Weights of a small image classifier: width 192, batches of 128.
Rows from block 7 of a small image classifier, named by matrix and row number. Rows with one number belong to one neuron. Each number is 128 + 24 x the weight over its row's rms, rounded and kept within 0 to 255. All counts start at 0. Numbers have three digits each.
After each neuron's rows are labels from the 100 images, of 14976, where the neuron reaches its highest value: "responds to" is what is common among them; "colour at peak" is the nearest of a few named colours to the mean colour under the peak. Only what is clearly more common there than usual is listed. The data: pen-drawn characters of a made-up script with 800 signs.
# fc1: MLP up (model.blocks.7.mlp.fc1.weight, 384x192), inputs 0-95
# fc2: MLP down (model.blocks.7.mlp.fc2.weight, 192x384, transposed), outputs 0-95

fc1.357:130112078133112106119121114128178101144127159130115177119140145151133102075119131160166110115146123169102125151110125112117153154132160110101128147127104152123118138103120159149094133116161103130166128123108110123146141123158142114094184172131143097151141106118123137131157144116124127085
fc2.357:087083126159175109107151083148154136124087128125143124135067117099138162138127066113161145152118179140111120136123161150161080123109138100097123090144139083129139136141140179105122138131086152109134151118134155175096147098090150147152105115163137122131107113134134122159098135117158103119
responds to: one stroke
colour at peak: grey

fc1.174:134149150166112119094173110130195089163151099136108116113134126118138121105120164132166134180130128132151105103138175157096107151131129102129093120135103151151098151123144132139128120139108114140123132100133130103107126149134116111143097119114098168120105146103154111105161140163060148087
fc2.174:159167111147095131121121132098140138135129105129116122135152138150127187123112115112161160144148148146084108176154177122085093135126106143098123096134140164148113142090072149075147123135077153170116137148147104124102161143125125147176108114076115128113117160175129131150092121097121127119
responds to: one stroke
colour at peak: grey

fc1.61:111102113136142082118112149132142161164078144135127109110125153184117145106099174109125126089112118105118192121124146113096127124108148114126084162143129107121133143136187166145148140163145108098130101106085137128129148102136095073131159124132164130151139141179152153133179172098117165121
fc2.61:139135112102101131122119095117112161132103140114101130101150179176094121108133154107097111092082122136127104134139140122112146144117106122124123129095159089151099114115134133213154088142140133140155086114132164145094108147146139106104093110125141099139108138142137121165144206091127115120
responds to: one stroke; only straight strokes
colour at peak: grey

fc1.35:139170042121083103147123142088149131164155098117094140141153144138091117120157159137149116142163132114155160112105144157131108141123114114159143109126117094122097150139134120133092133118114123170081130084107101157133163133136121133115159144145123114101153121082164134125108111102112124180
fc2.35:156142170124165108131161141115143136141131127118125106094152128135135126115110148125162170136162160120139142097137106132103148138174113130143137163133073086082156095098138122107143110113112151138131150091123054168123104067134146149123132151145078098163130132121117091123088159165095139129
responds to: two strokes; only straight strokes
colour at peak: grey

fc1.369:123136138113139126128103149103148101104115125176114110149158149109103139100097105175081110135135117161133115142130165155119146104102134093117139082118097111149176175146136137097130106135144085171131140159114108123160113128118131114150130144151118083135139119146174122110149099110112145106
fc2.369:148137180104140178151128140124111094116159136095100144142180115103126119125125132099123100082120144152132109108137095080102134101126117179135155158112113103130166134144180159116156125164128103117121133113139123101092090138119131135120128186153110137127153141166147157127138140111142095107
responds to: only straight strokes
colour at peak: grey

fc1.366:139131157125172142125142124162104152157092121118118135099115188149124178122105158143156133079090171162161106134147124136117100095116101117172124148134127114131107150130119163116132102049117113123147124090110119119171144141161095155153171104144119086105140125147156125135159164127145135116
fc2.366:112152113118110118130105132111100142125101144129127116113131124127159137161129141097164100138124153133088141126110137121142119148103155151133143144125124159131107116139130112155141117143133102127148136152131136102123152124125077166119142121100060096115116072126118155153118071152132143158
responds to: one stroke
colour at peak: grey

fc1.370:124135133098132108164132130100152103128114122153167141140132147147153136149129108176119120117184123132103102104125124108154124139108135109106102087137116143127142130097163138128141098102178118121093157108139123112102155105132110156100141095080195132097133104154146114136131164121124088132
fc2.370:126126100104135044153136149101130113130093118134177089108107113132103138124119112122084141101165083144123109130118115078126164148170129141097101111123128167109122130132133150095114110085143118151104113150141150154119128142087115126092122083138140105120117094130103138136176142091126124130
responds to: only straight strokes; one stroke
colour at peak: grey

fc1.200:167125067101148074112084138132144163185171139146083159129103129085144123145070108172144128114124151122153155106095105163085099126096109142136113105148116091144164131094117138166121146094113140128132101130100122097148132144150124135134135124111125124123153147138119075145121129104120088105
fc2.200:129109104115124130146109129127144123126150154125127143094133165140133108148113135125108158132126162128152124134120085084160111134108110127118128143135090089167075118175111124122132121115141161103181133129124138160150142130150162138139100165193143111119110148158118143126110095131118123136
responds to: only straight strokes; one stroke
colour at peak: grey

fc1.105:163097159149151114146177147115096127136150088115152139104130151083130117106117176137149148127141124122152122099094078138133113129149174134114122108108077128131131169124150139122167118138128095119171131127124152087104106071148096097112137097121109121152155162134131155160115124174145140138
fc2.105:130114149122107091138132143112184113104116118105129122086136122094126108131133172148176105099121155129164114126132141088131113146132145115080142129153136116178160158106126112139170096135134162115117109161143142145103103087115137154116133148091100108126164134122141147115144113162138092092
responds to: one stroke
colour at peak: grey

fc1.108:142127125096154124156103111129134159129109113148152147129163132172094137118120137127135053149127130189161135166169143145144111151162123141127113141147135102092117129106145114103123142073155099147104110140131137118118133105190096113149107164138149107143127115120122123154154164140140133122
fc2.108:154078106134139149089131086119144129154122098124148129155173150117147134120151114137111124142092139132144124094116101068129134110108116133127180176079138140100110118147131120095152107102132118127150142142095141181118131097106153092141099126099137079130092087138128136168118119118126128135
responds to: only straight strokes
colour at peak: grey

fc1.138:141144118134121142140109100159115134070114117139152105096136151113178128114154161141120136156152137141121130210098108086130113116174130084125127116139102089172145153135130108145149122115139130142132137135172107127090132087120157141092118154138120090133115122156109111145119163135128124143
fc2.138:137144119160095123107122126113136130089139121108095137096145137132123101119129150161112137170114141155120118141119106096141131090145125111159169074118104126138085143083122080121110131117124146098120110137133116116121147131124134081136145128146116126118158164110140137169141106124125075159
responds to: four strokes
colour at peak: grey

fc1.228:146166080160140135143146156131107121131119142124135143111095112130098135138134156155146141156119085133143160110110124116107145140112115109116139149117132141116163141123125127132158125109116106139127150129100157152117122113159146098145137118130118100105128154170150113158093133110175130166
fc2.228:140106103123110138128114100122098149144114159101149094092141082106158129138135152134127154151135142142162139140112128128150122115131137125084132120154130141148133146136132128155130127107097101135155128115182102136116129112161143071131139132141111113092080136118149137119126141104134136173
responds to: one stroke; only straight strokes
colour at peak: grey

fc1.157:148097120115141142152103118148180092084101109167127169140110122110130137146160131143127088126126131106109163117104137117123164130152133149127170089136167148086104140082144140115122122142122146120154151099126154105138148118126111114156164121169167128123161164082093151144108123116113112104
fc2.157:112097122122152117117146120124189166140133142142156082114108132115168100113163117157147108126098147131132166147123134087145149116169127202136104118141144130098167156125148149078162107109144117105169068118106116099123152105133124163139150118120102102134161074149116133106138139114134093054
responds to: only straight strokes
colour at peak: grey

fc1.106:137139142125108089146156110099114135082124153143159086100137104125131118111161133152113135145153149151134113136112140163116114142149129080130110103131156097147134100148154138165137134104143114167176133085175126133100105103122146146121101114135121170096147120119097100100118147109134125147
fc2.106:120125144128138119115152170092153145154136163135126120110140111138122129142111134087130130159131131131073130133112120131095127145176164149162111116136134093141141170145089091144169145120138139119123065090148074120096128141114136099116143137095106112149147168158102110073148113137135086153
responds to: three strokes
colour at peak: grey

fc1.327:120137134170095148164173156130120105103134093136148109122104131114119161069149097101129136119107113132143139129130179119153104141135136120151136104068121131119128157169142085156164134121143144142161154125093141105125125152140081149110138153152165162121098107104096123125150104103124099135
fc2.327:095112111122114184183133123122113086113100118158114089126140079127131089131124171127108111102126159087159092153146136117137109159113158122125114114141130113138149150183146167145135131087146116166114163124128088079134101177133146155098102123112095139127113105094110143102151119136103098109
responds to: only straight strokes
colour at peak: grey